Rows from block 6 of a small self-supervised image encoder, named by matrix and row number. Rows with one number belong to one neuron. Each number is 128 + 32 x the weight over its row's rms, rounded and kept within 0 to 255. All counts start at 0.
After each neuron's rows are labels from the 100 images, of 14976, where the neuron reaches its largest size: "strongest on" is what is common among them; "colour at peak" is the nearest of a few named colours to the mean colour under the peak. Only what is clearly more common there than usual is listed. The data: rendered solids tumbling over patterned floors.
# gate: MLP gate (model.blocks.6.mlp.gate.weight, 416x160), inputs 0-79
# fc1: MLP up (model.blocks.6.mlp.fc1.weight, 416x160), inputs 0-79
# fc2: MLP down (model.blocks.6.mlp.fc2.weight, 160x416, transposed), outputs 0-79

gate.352 [116 116 113 118 149 119  73 137 141 154 188 171 175  90  91 104 113  89  97 181 102 143 147 157 118 133 108  41 163 143 150 135 169 159 128 169 158 169  98 110 143 140 132 176 125 120 137  66 105 102 164 134 133 131 117 149 147 199 143 125 127 160 115 144 165  94  97  80 154 146 113  69 167 168 125  71 122 128 145 134]
fc1.352 [122  97 115 136 120 140 129  79 139 158 104 160 202  94 106 132 114 132  87 156  80 129 127 163 104 158 112  80 148 133 139 125 158 122 135 141 132 180 111  82 156 149 181 174 101 127 144  93 113 137 152 160 144 134 154 165 101 197 145 159 106 115 110 181 209  99  79  45 167 133 160  68 198 128 118 103 102 140 174 128]
fc2.352 [112  96 109  88 120  99  52 166 120 168 112 152  71  88 142 195 128 171 109 208 117 112 145 144 147 224  85 166 144  97 145 170 105 113 127 113 140 127  99 134  84 109 109 202 118 150  80  85  76 208 147 146 150  98 151 105 120  81 112 174 156 129  95 176 125 131 110 208 116 125 128 157  93 102 102  87 150 134 142  85]
strongest on: light from behind the scene; count: four
colour at peak: brown

gate.66 [170 135 152 128 177 143 183 120 136 148  85 177 129 144  97 145 160 125 153 158 123 122  92  83 157 134 103 137 111 105 154  79 145 123 194 127 162 219  79 105 121 148 151  76 125 131 162 134 175 165 163 155 140 204 128 228 150 164 126  87 139 121 134 123 182 103  99 145 126 169 115 152  97 131 110 132 141 102 107 116]
fc1.66 [151 128 140 201  80 130  46  93 149 112 127 118 136 143 189 143 104 118 162  85 148 139 145 121 102 147 103  96 181 114 110 163 130 109 129 119 122 117 194 125 103  79 123 156  77 119 138 114 119 161 108 120 138  59 129 105 124 128 124 149 140 147 107 103 177 115 134  69 165 153 134  91 150 106 187 181  81 131  91 183]
fc2.66 [139 112 133 103 113 118 121 117  97 118  96 137 129 132 136 155 115 110 156 106  98 165 186 110  96 166 135 136 111 134 112  89  77 143 117 156 182  91 120 140  81 127  96 128  97 157 145 131 103 135 173 112 110 113 122 101  89 134 125 121 158 138 115 179  89 148  48 132 124 151 187 144 138 158  24 100 180 100 106 135]
strongest on: white object; its colour: white
colour at peak: pink

gate.276 [114 114 165 133 109 169  16  64 162 152 163 151 167 177  98 111 115 118 122  65 112 133 114  66 133 126 118 140  61 144  38 130 112 151 116 125 140 159 180  46 105 126 110 180 172 129 133 129 142 112 140  65 105  90 128 159 157 113  80 152 155 196 184 153 162 136 123  68 172 139 135 153 205 152 109 106 106 197 150 103]
fc1.276 [170 121 102 131 137 104 215 188 102  66 108 115 112 103 128 147 150 155 139 181 159 137 109 145 113 122 147  84 202 123 187 119 111 139 114 121 135  39  60 199 142 156 118  96 104  72 106 135 144 143 134 203 129 172 151 121  92 127 182  71 106  80  70  90  87 123 139 144  87 124  90 132  68 116 137 171 123  60 103 140]
fc2.276 [125 187 121 119 121 143 124  76  97 116 152  84 112 174 138 144 114  72 145  87 149 133 121 134 110  48 169  81  97  92 157  42  92 149  91  97 161 152 162 134 148 144 169 105 121 148 130 150 123  98 134 136 108 119  84  94 135 161 123  79 143  88 118 123  81  95 116 122  83 137 158 131 127 164 122  97 119  92 157 179]
strongest on: light from behind the scene
colour at peak: brown

gate.339 [ 95 111 108 112  76 141 136 151  51 114  95 171  50 128 190 180 130 136 153 178 134 122  88  95 124 134 131 140 144  89 186 105  95  76 128 132 136 153 100 165 159  78  79 127 146 104 107 124  80 135 168  86 158 101  67  91 113 108 189 124 168 145 103 131 129 157 202 118 164  90  94 165 111 148  81 133 145 153 143 102]
fc1.339 [115 146 117 123 111 182  88 217 132 146 113 156 166 144 112 100 181  96 151 186  83 125 114 126 145 182 139 143 142 112  99 127  90 161 140 186 121 194 189 116 117 122 133  96  82 118 128 120 102 132  36 161 159 128 120 129 122 158 119  69 122 128 224 159 175  79 160 108 135 173 143 148 129 142 129  87 135 170 100 111]
fc2.339 [108 112 148 154  94 153 119 102  99 153 147  48 143 152 152 128 122 111 154  75 151 131 118 119  67 139 144 150 109 106  92  84  48 105 102 138 147 129 133 110 136 138 117  55 119  96 152 111  65  85 136 147  85 159  86 103 128 169 144  95 102 134 128 186 110 163  74 108 131 104 161 144 132 111 121 139 180  91 107 161]
strongest on: pink object
colour at peak: brown

gate.302 [182 142 134 130 164 130  84 203 177 123 105 162 157 150  86  87 166 140 146  78 113 160  71  91  94 104 109  97  99 120 129 104 145 118 130 148 181 156 202 100 132 141 159 151 124 135 110 154 128 159  94 186 122 145  87 166 128 198  96 130 129 144 152  59 105 119 119  92 109 164 204 139 120  92 140  56 169 132 134 128]
fc1.302 [163 143 153 138 167 122  76 180 166 133 118 149 129 165  86 106 207 109 146 114  89 134  69  92 103 130 138 124  90 113 135  93 141 125  86 122 178 165 204 107 138 149 146 138 113 179 109 154 116 129  77 171 119 142 106 156 141 169  96 126 161 114 146  86 120 125 114 117 114 161 181 142 116 105 131  28 130 148 137 123]
fc2.302 [140 122 149  96 133  94 129 158 137 118 135 120 177 215 149  73 179 115 167 178 117  93 148 151 139 175 110 124 173 104 131 129 134 128 130 136 129 158  99 170  72 145 190 204 127 122 136 144 155 137 131 129 143 132 135 123 136 159 148 167  96 167  99  80 119  94 201 154 122 126 106 115  96  89 133 186  87 157  92 101]
strongest on: pink object; its colour: pink
colour at peak: brown

gate.17 [ 64 122  87 191 123 102 137 145 121 179 171 190 165  70 187  94 184 127 176  96  91 147 103 146 197 121 134 139 119 157 189 153 133  97 130 131 135  70 127  97 155 118 134 136 102  96 168 182 117 128 180 209  88 122 148  93 106 105 155 159 102 139  68 117 138 119 101 119 131 130 138 157 118 146 189 166  91 109  85 123]
fc1.17 [105 104 162 167 150 139 149 148  89 179  86 135 145  88 104  96 185  55 133 111 159 105 106 160  80 129 122  96 122 175 131 134 117 115 174 125 127 128 103 186 146 116 132 161  69 135 114 154 145 149 145  76 154 129 128 170 125 151 118  93 125  94 110 173 118 103 147  58 121  81 160 229 122 101 104 177  82 112 123 115]
fc2.17 [131 135 123 114 131 113 111  73  90 172 124 154  75 138 159 164 131 161 169  99 166 139 113 112 119 219  96 180  94 138 135 139 106  86 145 122 135 160 105 114 107 161 158  91 152  49 186 111  29  86 149 117  96 103 137  87 132 113 142 131 121 180 139 149 129 177 145 115 203 102 116 124 127  72  91 113 151  94  84 122]
strongest on: white object; its colour: white; dodecahedron
colour at peak: brown

gate.313 [149 115  90 127  80 105 137 114 160  73 124 101  87 131 144 105  55  99 132 166 139 140  73 135  84 146 122  98 142 146 113 158 114 132 127  97 119 130 134 157 125 156 143 139 110 126 143 112 172  95  38  84 131 105 185 141 126 119 150 151 120 136 139  74 128 117 187  74 129 147 103  85 148 100 165 148  98 119  90 167]
fc1.313 [136 119 154 135 154 116 122 148 164 209  87 103 175  87  82 139 135 124 187  95 167  82 181  82  74 168 131  96 101 125 121 149 133 136 197 139 207 136 155 125 153 116 149 114 117 160 160 149 115  75 156 153 114 127  98  97 117 137 137 124 146 150 134 173 116  78 135 151 155 154 149 137 152 115 178  85 142 111 140 153]
fc2.313 [ 58 134 135 112 173 135 117  94  76  84  98  33  87 167 145 148  67 114 118 123 159 114 171  94  94 123  93 157  82  86  80  46  66 160 127 130 125  78 138 107 131  80  92 102 192 103 117 161 119 145 153 144  77 130 109  84 117 110 116 132 139 105  70 105 141 127  75 115 102 154 209  99 158 124  95 126 177 128 137 171]
strongest on: white object; its colour: white
colour at peak: brown

gate.12 [103 141 123 128 128 163 149 148  71 103  46 100 107 101  92 109 158 161 113 181  99 152 114 165 173  61 143 130 140 129 148 164 147 108 204  93 119  92 169 156 175 131 128 110 148 107 136 114 136 110 201 126  73 163  97 149 139 134 152 131 145 130 125 147 112 103 127 126 117 120  74 139  63 168  52 141 181 135 151 138]
fc1.12 [125 172 144 109  82  72 124 168 146 114 175  36  90 126 140  70 118 136 158 128 159  95 133 123 112 137  99  82 174  99 114 159  94 153  84 141 112  63 145 135 118  84 152 137 101 113 103 161 136 117 112 153 163 135 147 137  96 118  72 101 104 138 153 116  77 155 126 156 100 144 122 142 130 117 141  94  64 123 106 159]
fc2.12 [ 68  63 118  72 158 102 130  85 135 130 157 125  67 153 116 227  47 146 172 148 122 147 134  67 114 115 180 101 114 104 118  22 132 148 123 101 143 126  90 154 110 117  93 110  75 151 103 132  91 170 186 110 137 137 106 109 125 160  93 119 144 137 130 130  93 176  62  84  47 123 139 169 131 151 102 133 159 108  96 113]
strongest on: pink object; its colour: pink
colour at peak: pink; white

gate.6 [ 84 133  98 100  65 122 147 114 150 137 174 111 100 122 121 132 140 147  66  89 116 178 141 119 177  90  76 125 153 129 114 133 194 125 128 119  89  77 173 104 146 114 100 118 162 152 113  89  95 115  99  55 168 135 155 169 138  88 101 112 133  90  87  97  73  72 109 135 129  75 111  94 140 190 122 118 145 136  99 112]
fc1.6 [210 137 173 136 164 138 168 100 134 156  46  82 129 140 191 137  85 141 198 107 127  76 101  94  88 149 150 173 134 159 153 143  87 135  95 147 171 162 143 138 114 143 116 131 116 127 112 177 140 102 141 176  92 130  69  84 122 179 158 153 136 158 117 113 126 179 140 157 126 147  90 118 146  48 112 182 167 124 122 201]
fc2.6 [178 167 103 132  91 124 139  94 109 149  93  74  36 145 176 202 137 126 110 133 107 104 119 140 107 146 116 136 121 142 163 101  88 147 185 132 107 166 144  87 131 134 176  72 126 153  94 126 139 103  87 142 143 141 119  96 125 165  96 105 147  97 105 141  86 130 103  90  61 126 110 110 142 183  88  66 116 113 144 152]
strongest on: light from behind the scene
colour at peak: brown

gate.60 [144 189  72 140 144 104 155  99 204  91 104  73 107 139 136 122  69 108 171 135  98 148 159 131 134  95 174 116 219 135 103 132 127 149 112 139 158 129 140  93 147 133 101  99 130 126 138 111 171 135 106  85 117 107 138  48 162 116 115 102 134 128 147 120 126 156  90  97  66 183 140 149 122 119 146 136  67 107  90 139]
fc1.60 [158 147  51 104 176 169 122 161 134  83  80  88 144 140  94 129 173 135 194 130 130 112 145 134  71 108 178 160 191 104 152 109 129 148 122 147 163 182 156 131 132  98 152 151 127 116 107 126 113 112 170 137 118 155 139  71 124 124  84  76 159 122 159 112 176 164 118 114 147 142  54 138  80 126  58  98 125 179 128 113]
fc2.60 [124 109 107  39 128  97  86 121  56 193 120 109 139 139 162 134  98 203 164 121 184 143 151  97 136 150 127 150 139 129 140  91 125 111  68 166 163 176 110 123 116 108  80 154 159 115 155  77  65 130 134 124  97 144 162  64 122 107 147 214 121  85  98 153 136 150 140 115 139  68  76 155 169  88  79  80 179  56 120 143]
strongest on: white object; its colour: white
colour at peak: brown

gate.231 [164  99  86  91 140 131 170 205 161 139 152 162 142 158 102 147 156 140 163 153  90 133 103 104 127 141 198  48  97 108 172  91 115 132  90 118 135  96  92 136  77  97 136 148 124 178 122 152 149 135 108 149 188 109 195  80 122 108 153 114 122 158 138  69 126  91 123 173 140 108  76 142 123 103 111 102 156  85 122 126]
fc1.231 [ 61 120 208  61 108 130 157  71 134 175 138 122 175 129 145 119 195 139 150 112 165 116 176 152  72  29  80 127 165 128 142 130 129  84 180 141  93 177 159 129 129 139 118 173  97 118  61 114 108 128 124 122 200 141 105 112  96  89 127 124 119 113 143 158 158 136 157 143 131 123 102 107 132 133 155 162  67 117 118 118]
fc2.231 [115  98 111 118 155  90 156  78  99 159  91  61  95 142 167 139 133 150 158 138 132 165 140 158  37 133 112 178  91 107 172  99 124 123 132  61 187 128 140  90 134 117 134 115 128 177 159 102 122 148 176  98 135 141  97  90  62 148 134 111 172 127  77 201  96 150 165 155 112 125 139 140 111  87  77  51 152  89  65 121]
strongest on: white object
colour at peak: brown

gate.34 [138 120 112 177  92 112 101 130 166 171  86 223 127 141 162 114  82 110 115  95 145 152 121 116 157 182 178 119 110 131 164 129 131 107 144  77 159 135 126 148 119 131 110 136 159 115 148 139 144 197  22 140 161  87 115 104 128  91 119 176 133 120  87 108 168 161 135 121 156 127 174 106 131  57 177 175 136 136  71  94]
fc1.34 [ 89  91 146  79 117 134 108  87 152 193  37 150 136 128 153 175 163 113 114  50 118 131 191  97 135 112 138 165  66 158 123 150 133 100 125 152 173 255  84 118 136 168 157 115 139 138 122  50 101 160 144  57 168 126  99 145 125 104 132 124 136 135 109 142 189 122 134  66 148 131 147 224 131 136 131 141 152 147 162 111]
fc2.34 [146 133 170 121 127 168 109 124 133 136 144 174  94 133 136 107  96 154 214 127 112 155 118  92  95 135 148 158  42 111 109 136 105 116 121 138 177 185 105 131 119 134 118 162  94 116 149 147  56 214  81  96 133 154 127 111 121 112 125 195 157  98 124 143 155 164  90 195 135 112 158 153  97 128 115 136 122 108  73 120]
strongest on: its colour: black
colour at peak: black